config.toml
model = "segmentation model"
dataset = "rendered dice on a table"
train_examples = 72500
image_size = 48
crop_scale_min = 0.8
horizontal_flip = true
rotation_deg = 5
cutout = 0.4
num_classes = 7
encoder_arch = "caformer"
encoder_norm = "rmsnorm"
encoder_norm_position = "pre"
encoder_activation = "gelu"
encoder_mlp_ratio = 4
encoder_head_dim = 64
encoder_fused_qkv = false
encoder_qk_norm = true
encoder_parallel_block = false
encoder_inner_norm = false
encoder_drop_path = 0.1
encoder_patch_size = [2, 2]
encoder_depths = [3, 6, 3]
encoder_widths = [64, 128, 256]
encoder_kernel_size = 3
decoder_norm = "groupnorm"
decoder_activation = "silu"
decoder_weight_standardization = true
decoder_widths = [64, 128, 192, 256]
decoder_blocks_per_level = 1
decoder_block = "plain"
decoder_attention = true
decoder_upsampling = "nearest_conv"
init = "torch_default"
residual_init = "none"
optimizer = "muon"
muon_scale = "original"
lr = 0.034
momentum = 0.95
nesterov = false
orthogonalizer = "newton_schulz_5"
adamw_lr_other_params = 0.0015
ema_decay = 0.99
steps = 3200
batch_size = 64
epochs = 2.8
lr_schedule = "cosine"
final_lr_fraction = 0.05
warmup_steps = 60
weight_decay = 0.05
adamw_weight_decay_other_params = 0.01
Rows from block 5 of the encoder, named by matrix and row number. Each number is 200 + 20 x the weight over the matrix's rms, rounded and kept within 0 to 999. All counts start at 0.
# pw2: token mixer project (encoder.blocks.5.mixer.pw2.weight, 128x256), inputs 86-171
pw2.19,183,203,230,203,196,208,206,232,220,244,197,186,170,193,217,194,214,217,241,172,218,182,198,193,210,168,201,221,204,231,195,191,206,197,214,207,177,204,216,195,230,214,238,253,202,187,221,205,207,219,244,198,209,188,210,198,194,210,141,197,188,189,216,185,182,217,169,231,217,229,195,178,198,258,196,206,200,209,173,210,148,201,229,177,229,208
pw2.20,228,217,186,201,212,196,191,210,208,186,195,202,201,226,183,181,192,204,211,212,185,235,228,244,193,183,238,208,234,200,151,195,177,224,211,224,209,216,233,227,174,206,176,225,210,202,237,173,206,224,183,219,198,237,191,199,194,213,202,209,194,217,194,178,176,202,217,200,223,202,228,206,226,175,207,194,204,192,279,218,223,222,181,184,219,203
pw2.21,234,205,232,192,195,202,220,194,198,205,165,183,213,187,185,195,208,204,221,126,176,240,202,191,192,199,206,224,189,200,197,202,195,218,205,222,200,174,174,197,196,199,206,256,204,184,186,201,200,156,197,184,216,210,218,205,198,230,177,208,204,247,172,259,191,211,198,205,218,204,194,154,192,231,210,167,184,211,147,219,234,210,193,183,228,179
pw2.22,169,210,207,190,192,201,200,185,213,223,220,220,169,211,187,201,200,206,261,164,240,206,208,203,195,217,209,202,230,197,195,164,207,173,200,181,196,155,179,198,178,177,195,179,179,200,146,191,205,143,201,182,189,205,217,197,223,222,242,190,204,201,190,186,211,227,187,214,193,198,206,218,201,199,193,205,194,185,209,202,197,188,196,171,226,193
pw2.23,196,163,212,199,213,204,198,231,178,215,161,170,210,168,223,218,202,197,195,225,195,229,203,207,202,212,229,201,187,214,166,198,201,204,212,180,195,214,190,178,206,160,228,240,197,226,212,201,198,170,250,212,226,202,187,206,153,198,192,178,205,187,198,206,188,220,173,203,201,236,184,193,224,190,201,152,191,201,223,180,195,205,237,192,190,233
pw2.24,195,197,199,200,194,191,181,209,178,215,177,237,196,211,185,214,197,216,172,198,214,183,172,206,224,193,220,197,225,211,189,211,194,216,200,151,186,184,195,200,235,189,194,196,188,192,157,192,194,198,193,220,207,176,174,201,239,191,212,206,198,207,230,217,208,220,193,191,209,192,191,196,161,202,201,261,190,205,132,167,190,200,176,207,225,164
pw2.25,229,215,189,200,211,193,192,206,175,202,194,171,200,204,202,204,189,203,177,190,231,173,194,256,198,205,230,210,186,189,191,193,214,197,193,235,152,177,201,198,229,208,194,258,219,229,257,205,203,201,173,193,186,251,204,203,196,203,153,207,206,197,202,158,192,214,201,214,211,168,185,191,226,200,194,208,225,197,182,193,181,195,216,212,209,194
pw2.26,203,181,181,201,195,208,217,211,218,194,221,192,181,223,183,218,207,197,193,208,215,238,217,193,167,215,161,186,210,209,207,242,194,193,205,195,182,165,164,186,178,189,199,201,247,200,155,216,191,210,193,189,187,184,165,201,221,192,220,174,191,217,187,197,213,187,203,189,207,175,178,248,217,196,191,216,210,200,211,195,230,195,198,187,181,218
pw2.27,239,214,197,197,203,196,191,187,201,199,257,201,201,229,215,195,188,210,205,203,226,215,166,182,228,204,198,192,195,195,167,187,206,170,221,209,187,199,228,188,261,247,181,173,223,180,175,208,202,206,206,248,229,200,191,192,190,216,167,189,218,202,191,187,221,211,217,203,198,195,191,225,176,189,199,177,200,200,215,211,170,189,232,219,179,184
pw2.28,203,219,233,193,187,195,219,212,198,230,209,165,189,201,196,207,200,180,216,193,191,208,172,195,173,210,243,194,216,186,176,208,182,198,196,174,189,199,249,205,234,224,176,195,191,169,205,186,209,230,168,180,196,217,188,181,204,193,223,223,195,204,202,222,214,207,193,207,225,191,163,198,219,202,196,190,183,207,225,141,213,192,242,202,194,193
pw2.29,201,190,223,203,213,189,219,179,213,227,197,213,198,237,195,209,212,186,213,180,215,187,254,217,225,198,179,195,212,216,197,240,188,213,203,188,222,153,166,186,277,202,211,228,202,211,181,209,208,225,172,183,193,192,194,202,199,214,216,195,181,189,217,165,199,188,224,220,224,208,202,232,179,229,208,198,200,205,222,212,187,184,171,205,166,201
pw2.30,212,253,161,198,196,197,200,211,214,180,212,198,237,171,216,191,192,199,213,197,186,228,238,184,223,205,212,211,201,197,168,211,192,188,198,192,224,206,192,202,183,213,179,182,222,228,182,196,208,178,205,212,179,173,187,196,213,185,196,182,179,234,220,195,197,214,198,210,200,187,212,203,226,202,202,187,194,203,188,187,157,189,242,214,215,186
pw2.31,194,224,215,201,184,190,207,209,199,209,190,201,201,216,217,216,196,195,209,188,216,227,207,183,198,202,182,229,204,222,156,206,229,189,200,175,203,221,187,195,181,172,167,207,198,217,171,200,208,209,221,154,201,204,214,208,199,196,159,209,228,220,177,194,206,204,190,207,220,217,204,189,203,200,210,195,198,186,192,187,185,184,214,145,203,197
pw2.32,212,198,226,203,202,199,213,206,214,217,205,176,174,200,182,204,205,183,190,215,196,200,203,168,241,178,178,199,181,196,236,200,240,191,209,188,216,191,212,181,206,237,192,215,214,191,191,180,201,185,206,187,198,170,197,219,195,207,194,208,184,190,196,182,217,137,204,204,180,216,193,197,212,250,197,229,225,193,227,193,144,207,198,186,224,189
pw2.33,195,215,201,199,209,201,197,168,188,180,182,190,198,194,194,212,208,193,205,160,212,243,207,180,178,218,206,213,195,223,246,210,198,243,198,222,179,232,205,203,225,216,218,239,242,186,133,204,197,180,200,193,225,266,208,193,187,181,225,189,204,186,221,190,201,193,203,198,190,176,226,208,182,183,201,221,198,202,187,190,224,214,167,162,169,213
pw2.34,172,191,229,199,190,204,176,193,195,213,216,247,182,221,209,209,208,200,183,194,184,214,184,225,241,184,213,185,183,200,187,184,193,230,203,136,206,215,233,224,189,220,186,169,174,192,198,206,197,202,216,238,197,200,206,198,213,211,229,212,209,218,205,210,188,196,215,211,196,208,234,225,235,242,192,194,184,205,205,211,226,222,213,179,230,188
pw2.35,196,160,189,213,199,211,198,232,195,187,189,190,215,212,211,186,205,199,183,208,192,169,236,200,201,220,210,220,165,211,230,194,201,180,207,167,166,178,203,221,228,195,166,218,204,193,217,206,193,154,174,221,191,214,186,203,227,206,204,197,193,228,195,178,184,209,208,221,181,188,193,203,197,179,203,245,206,202,197,211,202,201,171,174,209,184
pw2.36,203,184,202,213,198,206,202,255,184,198,154,199,202,185,186,221,202,196,226,189,183,222,219,183,212,213,220,179,226,210,221,178,208,206,190,179,234,204,227,187,214,169,189,199,233,199,215,196,194,201,188,227,214,197,210,200,222,186,205,212,194,204,215,149,195,206,215,194,213,182,195,214,211,225,204,178,192,214,195,221,196,188,187,208,208,172
pw2.37,242,168,242,197,178,195,189,235,183,177,209,195,198,185,195,177,195,198,202,231,191,147,235,196,214,211,186,206,241,179,197,211,208,215,208,247,195,214,209,238,189,192,213,209,233,208,177,187,200,208,201,191,212,192,181,192,172,199,144,200,190,178,196,218,218,193,193,185,194,213,209,178,184,186,204,217,196,211,227,214,214,178,219,205,199,151
pw2.38,170,241,200,202,197,192,216,242,175,202,237,193,183,180,165,187,208,184,202,173,234,228,201,201,207,222,206,201,232,195,183,197,185,199,207,139,195,184,205,203,175,224,212,198,201,190,200,199,202,219,191,194,213,200,206,187,216,225,247,238,186,173,188,202,226,212,220,208,191,234,181,198,186,164,199,213,215,218,247,196,241,197,185,211,161,201
pw2.39,184,243,226,210,202,205,202,226,191,217,189,197,201,242,200,201,204,209,190,182,213,179,197,166,219,181,169,195,233,189,198,193,247,170,188,212,200,193,194,174,137,194,164,207,178,157,219,206,198,169,196,233,196,191,183,200,233,210,243,199,192,192,210,214,203,233,191,202,181,193,204,203,189,213,206,159,189,190,191,194,195,202,141,238,185,227
pw2.40,181,156,163,209,189,201,202,187,185,198,202,257,162,191,236,186,195,190,211,225,180,180,223,190,168,213,213,212,192,190,196,229,227,215,203,175,227,195,232,238,210,194,208,228,191,204,194,201,208,207,218,177,216,186,214,200,180,201,197,205,184,187,213,234,190,208,199,239,184,212,217,237,185,230,204,200,197,231,202,200,208,207,194,161,207,221
pw2.41,214,194,204,202,199,187,160,191,198,187,163,232,196,219,232,197,192,204,211,192,189,186,177,169,204,197,183,217,213,209,212,212,201,175,199,232,169,230,206,180,225,158,212,197,210,197,201,208,198,245,199,183,206,170,188,190,188,205,168,214,216,196,209,226,185,202,204,191,212,160,177,180,245,202,188,220,198,187,260,228,200,205,222,199,178,202
pw2.42,209,228,180,216,203,205,196,170,196,222,193,201,176,186,163,186,194,207,207,206,212,183,182,178,195,187,170,247,238,180,225,174,193,180,195,187,176,167,199,221,241,199,208,203,184,196,160,214,198,178,210,229,189,205,226,193,206,171,185,232,180,169,198,184,224,166,201,203,230,208,194,175,198,200,203,198,204,188,215,199,175,201,214,169,170,220
pw2.43,189,184,175,196,184,200,203,210,206,216,211,166,221,215,183,205,195,195,215,203,157,219,174,184,198,227,246,216,212,179,216,223,182,205,201,175,185,187,181,191,188,237,222,222,195,217,252,208,202,169,191,136,194,207,226,201,208,203,229,192,206,240,208,225,199,191,211,216,181,197,201,206,190,161,202,200,222,201,202,202,202,207,222,196,207,186
pw2.44,226,202,207,199,213,194,188,218,210,204,192,178,223,217,206,194,200,223,218,215,225,215,224,224,178,200,198,189,170,202,182,190,199,214,204,179,178,189,195,185,189,210,205,215,193,211,179,180,203,207,206,202,203,218,228,201,201,208,231,224,178,202,191,198,186,218,206,212,193,183,210,178,238,179,198,233,177,203,259,209,234,183,225,209,214,193
pw2.45,238,229,209,208,177,206,193,165,207,179,175,214,164,203,193,182,202,191,255,200,197,207,187,193,197,209,166,181,222,212,234,197,200,178,195,233,209,175,192,200,210,171,234,170,202,175,196,202,196,210,192,242,197,226,200,209,204,198,188,223,210,193,206,221,204,223,213,228,215,228,222,188,181,194,209,191,203,211,141,207,178,205,160,221,247,172
pw2.46,230,186,202,184,180,196,204,214,222,180,241,208,195,217,188,221,205,205,175,198,224,204,210,210,199,196,199,178,248,203,243,223,199,222,210,195,197,253,182,198,209,155,160,200,186,167,201,199,202,201,192,203,199,218,190,188,248,183,195,192,184,215,171,218,184,183,211,180,173,210,190,216,238,176,202,195,200,191,176,218,211,189,188,223,211,180
pw2.47,158,238,207,198,187,200,215,232,186,228,189,196,199,183,196,187,208,208,190,217,194,221,190,229,220,213,203,227,202,198,162,189,195,209,193,228,210,229,198,157,224,205,235,174,230,220,184,179,193,229,209,171,221,194,214,198,180,189,216,183,199,192,203,184,180,258,178,189,170,182,204,208,211,171,201,197,207,199,202,184,176,196,162,244,217,189
pw2.48,216,203,187,203,210,193,192,232,201,218,209,203,163,175,191,216,199,203,208,211,143,167,159,194,158,197,208,194,196,226,146,189,207,194,204,203,234,189,217,222,190,205,189,213,201,222,156,194,201,193,239,226,222,185,192,184,202,215,191,189,219,198,176,201,170,203,202,221,223,156,226,230,186,204,197,205,192,199,198,172,196,199,203,199,225,254
pw2.49,196,174,181,194,206,195,212,180,216,229,225,209,209,212,212,194,204,207,237,204,201,174,210,222,202,204,267,154,203,219,176,199,203,259,200,202,193,258,200,224,238,181,190,228,234,203,222,193,208,251,207,209,218,202,184,202,207,187,195,181,207,182,186,207,180,204,210,185,205,215,215,196,205,213,198,189,222,196,237,196,215,210,228,189,181,249
pw2.50,194,204,218,219,207,199,183,229,220,186,215,192,181,221,204,213,206,206,212,192,193,173,212,160,198,237,207,203,217,179,155,200,220,234,195,211,192,210,194,206,223,192,194,164,200,191,171,211,187,202,164,212,189,222,186,221,198,189,213,181,201,224,238,210,207,189,231,187,214,196,204,165,181,215,201,237,202,206,225,219,193,206,174,188,205,185
pw2.51,176,171,202,210,191,199,208,194,173,202,229,211,206,211,203,220,205,202,212,209,205,160,206,208,191,181,236,187,207,218,194,216,250,191,195,205,219,219,214,186,213,186,201,189,204,209,215,189,194,206,203,168,194,200,211,179,238,193,205,199,196,197,233,270,213,193,219,200,199,170,199,213,182,206,201,205,203,216,223,147,232,187,178,221,151,199
pw2.52,221,185,166,210,207,204,189,213,191,222,213,187,210,209,203,194,207,198,144,199,227,238,212,194,177,226,165,176,204,203,175,198,184,254,191,218,230,186,221,236,168,206,162,192,185,205,174,204,196,215,186,204,219,217,192,199,221,196,177,193,211,199,204,222,188,180,179,201,205,185,196,210,175,285,191,202,212,215,189,261,214,223,212,235,246,172
pw2.53,201,193,208,192,211,200,187,196,216,162,193,219,201,198,189,226,193,220,225,208,204,181,243,231,174,190,174,214,215,194,209,214,182,181,208,212,174,178,182,185,228,197,192,241,201,189,193,181,212,221,231,187,183,191,205,207,203,204,182,179,198,218,194,173,194,206,185,178,219,205,211,221,210,206,200,187,224,197,198,210,234,185,205,221,214,203
pw2.54,206,219,219,210,201,208,201,208,204,224,214,193,215,200,176,182,182,187,187,168,174,191,200,242,211,190,224,214,161,229,220,192,226,207,197,206,186,207,201,212,162,219,218,220,205,197,230,195,202,189,226,176,189,211,180,209,198,198,217,181,201,204,216,196,180,227,217,169,211,207,226,197,219,186,214,161,208,198,192,197,206,185,204,174,212,171
pw2.55,209,189,208,201,204,192,215,177,216,206,186,199,220,190,187,192,197,198,204,226,211,240,220,188,193,209,215,232,206,212,201,197,177,193,199,191,188,169,254,206,162,182,240,226,173,200,185,193,214,201,206,216,231,192,229,189,192,201,191,203,196,204,213,189,174,203,209,202,214,192,197,220,197,239,204,211,195,197,229,253,171,200,217,222,212,194
pw2.56,211,210,177,204,200,191,201,214,195,169,219,242,222,202,193,180,198,203,216,178,175,172,188,198,214,174,234,200,179,200,190,214,162,222,210,178,188,189,204,213,221,208,220,211,199,207,173,194,191,216,204,197,230,190,189,184,156,210,218,188,206,214,175,229,172,171,194,179,177,220,183,187,211,198,207,193,200,199,248,187,193,196,232,215,207,251
pw2.57,176,192,171,194,201,204,212,207,213,225,170,206,185,198,214,200,197,219,194,154,189,192,199,187,188,214,176,213,204,198,207,160,158,224,216,209,181,230,196,181,164,188,213,195,197,187,229,212,200,204,193,185,216,177,154,194,204,193,218,190,209,207,199,201,208,216,203,170,165,190,203,187,195,197,203,185,226,189,227,190,195,214,198,189,176,212
pw2.58,190,216,201,207,190,207,209,199,209,198,207,198,177,186,183,200,195,208,235,226,230,221,220,182,184,211,188,215,225,220,220,219,194,161,197,182,196,246,167,176,158,178,235,239,182,239,195,210,197,203,234,203,205,237,204,196,201,179,171,220,185,195,183,196,205,190,208,183,201,154,219,203,203,178,202,213,216,208,220,242,162,204,244,153,147,215
pw2.59,201,247,199,197,214,202,212,210,214,194,217,206,198,221,206,201,197,217,188,213,201,204,185,207,196,212,226,204,213,197,219,188,217,154,195,212,212,171,200,214,191,159,209,170,180,180,184,217,197,167,199,156,214,178,199,194,184,204,188,195,197,191,212,224,193,226,208,210,153,218,199,211,219,195,192,206,216,200,128,211,234,181,259,173,181,217
pw2.60,192,211,190,213,193,200,191,211,196,183,160,222,195,224,188,172,212,206,235,192,180,194,180,205,195,201,191,203,206,186,197,182,194,172,188,214,236,199,227,193,220,236,192,180,210,212,249,200,189,133,194,217,193,203,219,204,216,205,200,193,218,193,173,211,183,221,205,193,164,183,218,249,204,209,196,210,208,198,155,160,214,174,222,204,197,187
pw2.61,174,208,224,199,193,204,194,183,213,200,227,192,194,179,183,200,211,192,238,182,183,191,167,199,216,212,215,216,230,213,201,171,175,155,205,218,195,182,215,211,230,174,190,153,209,181,171,217,193,212,178,210,212,223,219,216,176,191,192,209,188,199,220,198,232,194,213,187,220,145,193,201,217,205,201,222,204,183,212,176,180,194,184,200,217,246
pw2.62,182,197,232,191,204,198,211,190,203,213,168,189,199,200,201,179,196,195,205,195,205,223,202,202,185,193,212,217,190,178,233,196,217,238,205,218,227,203,207,222,223,229,201,240,197,235,227,199,200,203,199,212,209,194,239,215,198,188,178,207,211,216,213,176,210,188,194,209,222,151,164,188,168,213,187,172,200,206,220,176,210,203,220,210,186,242
pw2.63,197,229,170,187,201,209,198,181,206,216,187,212,199,166,221,197,210,205,189,206,202,217,169,206,159,208,184,194,204,184,233,193,196,196,199,194,235,212,194,200,236,171,182,177,188,221,213,207,203,192,229,199,180,169,194,219,195,206,183,185,182,181,185,227,204,213,235,208,210,187,218,213,180,233,195,191,198,205,194,233,234,172,184,170,205,218
pw2.64,210,241,218,200,201,207,220,220,215,247,207,179,178,202,206,193,209,207,181,183,194,173,217,203,179,193,170,217,174,181,220,219,197,165,211,158,176,184,172,205,166,229,163,182,203,199,193,212,194,165,163,202,180,189,195,192,186,214,193,222,202,208,205,203,198,180,218,175,194,199,232,205,199,194,204,175,195,197,207,211,222,204,161,174,198,207
pw2.65,238,207,221,200,210,195,196,172,202,164,227,167,209,214,213,207,197,188,204,207,214,163,204,211,225,215,220,192,218,199,176,176,186,220,202,213,174,214,134,186,168,182,207,164,183,175,160,220,205,199,213,202,203,197,217,194,187,197,191,192,177,215,187,180,216,202,183,200,172,196,191,180,187,194,214,216,214,183,218,181,192,202,231,209,222,214
pw2.66,150,153,193,195,197,198,192,248,219,204,228,182,213,197,189,216,204,190,238,181,203,215,154,201,180,182,206,172,188,199,235,192,230,166,193,190,212,206,184,219,186,193,193,177,206,205,195,193,196,205,193,215,204,208,204,200,205,192,170,205,194,209,201,186,207,196,197,205,184,179,218,216,219,194,196,212,206,207,227,199,194,209,201,198,214,214
pw2.67,235,216,146,190,196,206,217,204,202,200,208,220,208,194,225,218,185,190,194,179,201,171,174,198,160,174,243,179,199,203,223,211,201,192,195,218,203,179,202,232,218,199,214,225,183,202,206,195,206,236,169,202,206,234,175,213,191,200,184,192,182,192,200,243,200,190,178,213,186,183,214,223,192,189,199,184,200,183,182,207,183,187,219,205,167,214
pw2.68,201,205,203,209,205,206,188,204,189,203,194,207,177,222,201,174,210,179,203,197,185,180,174,174,212,176,237,214,219,199,139,177,196,154,191,217,201,182,243,215,205,169,259,150,203,183,166,203,209,216,186,224,199,222,246,193,197,212,193,213,206,191,207,218,213,209,184,229,189,204,188,201,213,205,207,197,195,195,185,226,194,199,212,213,177,199
pw2.69,190,169,193,210,189,197,188,167,208,220,181,208,209,211,174,202,197,197,177,224,186,205,233,189,159,208,166,213,219,211,216,236,210,181,198,214,187,182,211,176,151,249,204,210,201,162,241,185,200,165,219,212,206,201,193,216,175,206,192,217,218,225,214,177,173,210,179,198,145,186,177,169,193,175,205,207,197,216,244,182,144,181,182,191,197,197
pw2.70,177,205,193,212,191,197,196,188,193,239,201,184,218,186,196,195,203,206,167,177,171,194,196,194,199,213,230,248,270,209,222,209,201,203,199,170,192,250,204,195,233,201,185,199,194,262,196,222,203,175,206,234,230,174,182,204,172,180,172,200,192,199,200,224,206,189,200,201,190,222,191,155,210,251,191,212,196,212,236,204,175,219,221,185,193,211
pw2.71,211,203,206,195,200,195,205,146,198,214,168,215,195,190,175,175,205,176,169,199,187,145,227,221,238,197,173,196,215,204,193,194,207,232,205,187,186,168,228,213,221,190,193,199,206,161,181,206,205,198,196,209,209,223,227,198,176,197,245,191,214,225,197,181,206,223,207,221,195,213,219,194,184,180,196,221,205,209,178,199,212,208,206,190,201,154
pw2.72,173,160,211,201,200,195,221,211,228,183,234,227,209,169,211,203,196,186,216,233,203,222,195,211,211,198,253,218,222,187,202,199,184,200,193,211,200,195,201,257,203,198,190,210,213,200,224,206,200,183,213,176,203,189,218,206,208,209,200,205,201,218,235,186,229,179,196,206,205,184,215,212,216,185,205,151,220,210,181,166,222,218,197,220,202,170
pw2.73,189,233,225,199,216,202,205,190,190,229,200,155,214,202,196,199,197,211,145,245,165,211,194,192,198,206,227,217,188,237,192,229,250,178,204,213,190,209,194,190,183,217,189,265,197,173,196,201,198,205,197,176,184,218,213,186,191,207,202,182,203,198,223,206,196,198,181,197,162,171,193,212,185,180,199,189,202,200,174,193,199,210,160,231,188,181
pw2.74,231,152,222,215,199,196,193,213,221,206,194,184,231,238,194,189,190,196,197,226,219,223,198,195,232,217,193,160,194,211,220,216,173,214,191,194,185,168,165,229,194,202,170,239,205,181,208,205,195,244,185,199,200,178,218,183,206,192,244,207,204,174,201,207,211,209,223,211,234,208,192,199,177,201,198,218,204,198,182,200,219,203,228,203,193,187
pw2.75,191,181,195,213,188,207,199,219,205,181,167,203,219,213,201,210,194,214,180,176,208,174,194,188,176,166,232,229,180,224,178,214,195,176,207,225,214,189,162,213,196,216,213,202,205,202,237,228,200,176,201,180,196,193,194,198,174,201,199,221,186,199,228,193,211,180,210,173,251,223,222,208,222,201,204,196,215,187,165,230,199,188,171,214,243,182
pw2.76,192,156,233,215,200,208,201,180,226,217,196,191,176,217,193,213,199,219,195,204,190,190,205,199,187,177,124,185,213,194,214,226,183,212,202,236,213,147,181,200,215,213,175,202,216,194,250,189,202,215,188,195,190,205,193,197,176,199,130,199,212,204,205,193,188,180,214,205,205,219,207,196,209,237,197,267,200,207,208,171,194,206,247,194,259,200
pw2.77,194,192,208,193,199,195,191,221,219,216,209,184,240,196,196,193,203,198,204,167,197,171,225,193,182,189,207,179,207,192,216,183,161,250,204,181,229,207,224,183,201,206,194,190,168,214,159,188,196,182,181,207,230,193,190,196,188,194,211,186,201,188,189,145,207,202,211,209,188,252,208,197,207,181,202,216,215,203,252,199,189,198,230,209,198,234
pw2.78,196,189,180,205,184,210,196,184,198,224,234,224,215,185,206,192,194,206,181,217,206,204,218,215,221,197,208,202,199,203,165,206,190,249,210,181,179,215,235,212,188,221,203,222,215,256,174,188,189,182,193,203,194,220,213,217,193,177,214,169,189,190,223,154,198,170,207,181,214,213,194,175,202,237,216,206,204,191,192,168,174,188,189,219,201,160
pw2.79,213,234,197,222,188,207,219,195,197,185,162,225,157,222,220,205,198,214,210,192,220,242,227,233,179,197,230,195,233,204,203,215,186,236,204,187,191,208,177,220,234,211,179,189,174,172,177,198,198,201,207,186,196,188,185,180,216,205,202,193,212,195,183,207,197,176,170,185,189,219,199,209,225,217,199,181,198,191,209,226,176,182,184,224,221,171
pw2.80,245,211,194,197,206,197,204,190,211,153,196,174,209,190,203,206,197,212,179,216,182,176,197,194,169,197,188,187,184,188,189,213,215,164,209,210,195,165,188,233,174,201,241,190,187,173,214,183,201,209,182,216,185,172,217,217,206,216,177,193,203,182,196,194,213,209,184,189,208,206,159,184,206,221,190,195,201,197,198,202,229,208,215,222,177,193
pw2.81,226,220,193,203,190,200,202,233,163,246,217,178,200,191,196,192,199,191,170,206,212,234,185,198,204,198,230,218,209,211,156,215,182,222,176,177,179,249,215,210,185,203,170,188,176,223,186,206,203,257,225,235,216,185,162,194,204,204,224,201,182,199,179,250,182,223,180,193,203,187,214,205,233,166,202,187,205,205,207,169,192,204,206,228,163,207
pw2.82,202,205,214,185,200,193,210,198,204,188,180,184,221,201,223,207,207,192,225,192,201,197,175,215,188,174,248,194,207,201,213,220,202,206,208,171,220,210,202,175,216,178,220,196,173,230,203,189,191,200,196,222,209,204,232,199,177,194,211,184,203,200,214,213,198,157,220,176,190,204,216,207,202,210,198,195,205,196,187,166,189,203,243,185,218,233
pw2.83,179,226,203,186,215,195,205,189,205,235,206,212,205,223,217,208,194,199,216,215,201,207,200,217,202,205,162,213,214,187,211,256,201,196,190,241,172,221,174,220,189,192,250,173,184,205,190,219,209,266,182,169,217,229,203,195,161,228,218,192,185,195,202,228,179,229,189,213,266,185,170,166,230,230,210,208,199,211,233,202,222,215,189,225,225,234
pw2.84,226,194,183,197,207,191,197,199,214,203,186,223,231,180,173,214,202,210,175,182,198,214,183,211,210,204,199,195,192,202,175,188,169,178,184,213,217,228,174,172,269,219,190,232,176,189,249,208,201,198,250,202,173,228,200,183,185,207,214,181,184,178,192,224,187,220,190,221,167,236,223,207,232,226,209,207,210,199,198,173,239,165,197,227,185,197
pw2.85,211,226,241,202,185,199,208,224,212,184,187,152,199,217,240,207,198,205,189,218,167,213,220,193,196,151,230,206,192,205,181,205,164,166,199,222,192,191,211,209,211,215,210,184,193,241,263,171,194,152,219,184,198,200,213,188,205,205,219,216,196,195,191,166,218,187,206,205,194,171,212,181,219,187,197,167,213,197,208,208,199,170,178,191,231,186
pw2.86,224,185,174,173,200,203,212,206,192,206,206,189,220,197,171,211,207,207,217,187,183,188,183,211,209,215,187,224,165,227,188,214,211,186,196,217,229,199,216,243,190,228,198,242,200,201,200,215,208,173,168,196,237,208,188,203,212,202,203,188,213,244,192,206,232,199,181,200,196,211,183,212,184,203,202,175,191,199,199,209,195,176,219,211,191,223
pw2.87,211,219,214,194,216,208,212,213,204,187,244,181,208,216,212,193,195,204,221,196,235,175,206,199,208,166,218,177,201,200,217,204,221,216,191,207,209,204,175,238,276,167,218,148,208,210,219,204,203,213,195,190,209,250,253,188,245,215,196,201,169,220,208,224,186,204,182,186,240,209,194,196,209,188,203,188,217,200,213,198,210,181,257,203,212,197
pw2.88,161,216,198,210,190,211,212,215,204,171,214,220,191,252,208,199,210,203,194,207,181,198,233,174,190,208,167,185,209,217,186,213,206,207,188,160,202,187,230,223,188,211,203,206,206,180,170,193,200,224,175,178,192,192,220,183,209,189,196,202,196,177,217,166,199,238,219,198,215,191,206,147,209,216,190,206,216,199,202,206,216,191,210,193,211,185
pw2.89,186,209,210,210,200,197,216,242,219,214,215,196,190,206,233,195,206,201,252,211,175,240,186,193,210,208,195,187,194,216,156,199,166,171,209,179,219,192,215,191,139,185,160,201,201,178,168,209,200,224,171,188,182,180,225,187,170,210,200,224,206,196,164,204,194,215,205,199,218,222,207,194,206,148,196,169,207,201,181,237,203,188,200,199,162,171
pw2.90,224,263,205,183,196,192,203,202,207,175,218,179,194,227,187,188,196,193,220,152,228,166,167,208,206,186,221,195,203,184,218,216,186,235,199,235,155,164,175,240,189,208,220,278,185,196,226,202,209,242,221,219,182,216,196,210,198,206,218,215,196,205,213,228,202,184,184,211,226,209,188,177,199,193,193,189,188,197,183,192,223,234,190,181,219,226
pw2.91,160,188,231,195,193,191,198,171,198,216,181,185,210,200,203,211,198,211,211,172,199,232,175,198,192,186,197,208,197,200,197,225,209,206,215,187,202,156,203,232,249,179,185,215,192,187,205,221,198,205,177,202,193,221,224,202,183,192,206,184,199,229,200,222,220,176,205,185,253,183,203,197,189,230,206,238,200,210,178,182,218,202,259,189,219,209
pw2.92,186,229,225,188,201,210,200,185,192,206,218,225,179,191,208,202,209,203,207,190,219,182,196,185,207,212,163,185,159,180,218,167,209,204,197,201,225,221,213,183,193,231,185,200,201,216,186,216,199,160,240,200,171,202,216,192,194,192,217,215,187,162,195,248,213,248,199,198,180,194,185,237,217,210,206,166,185,195,195,182,192,216,144,190,205,192
pw2.93,208,230,203,187,198,197,202,199,224,210,234,214,174,200,215,225,204,209,204,168,203,214,209,179,229,202,219,206,212,218,221,215,216,205,204,188,210,213,149,176,257,190,159,167,238,232,166,198,198,218,197,176,173,198,209,192,198,197,214,165,200,222,223,227,201,187,195,183,172,196,191,191,211,212,203,281,221,201,256,222,193,202,163,198,223,209
pw2.94,177,206,176,193,206,191,198,188,198,221,205,207,187,184,190,227,200,196,188,172,173,180,232,200,205,205,147,196,225,209,236,174,195,216,206,185,162,246,208,198,193,211,201,197,202,166,191,189,209,128,231,219,204,163,167,182,172,201,239,180,203,170,193,198,202,190,187,183,207,216,182,218,184,196,196,195,210,204,174,235,163,204,204,219,194,202
pw2.95,213,190,174,202,194,202,217,216,203,209,265,210,168,196,189,194,198,204,244,201,189,166,167,164,209,177,226,192,198,207,170,242,179,222,200,192,232,177,183,199,216,225,193,152,213,265,164,191,194,227,181,177,206,216,212,222,222,202,199,193,173,220,168,173,196,208,196,192,206,218,201,172,212,215,201,184,201,179,227,222,217,176,238,197,187,207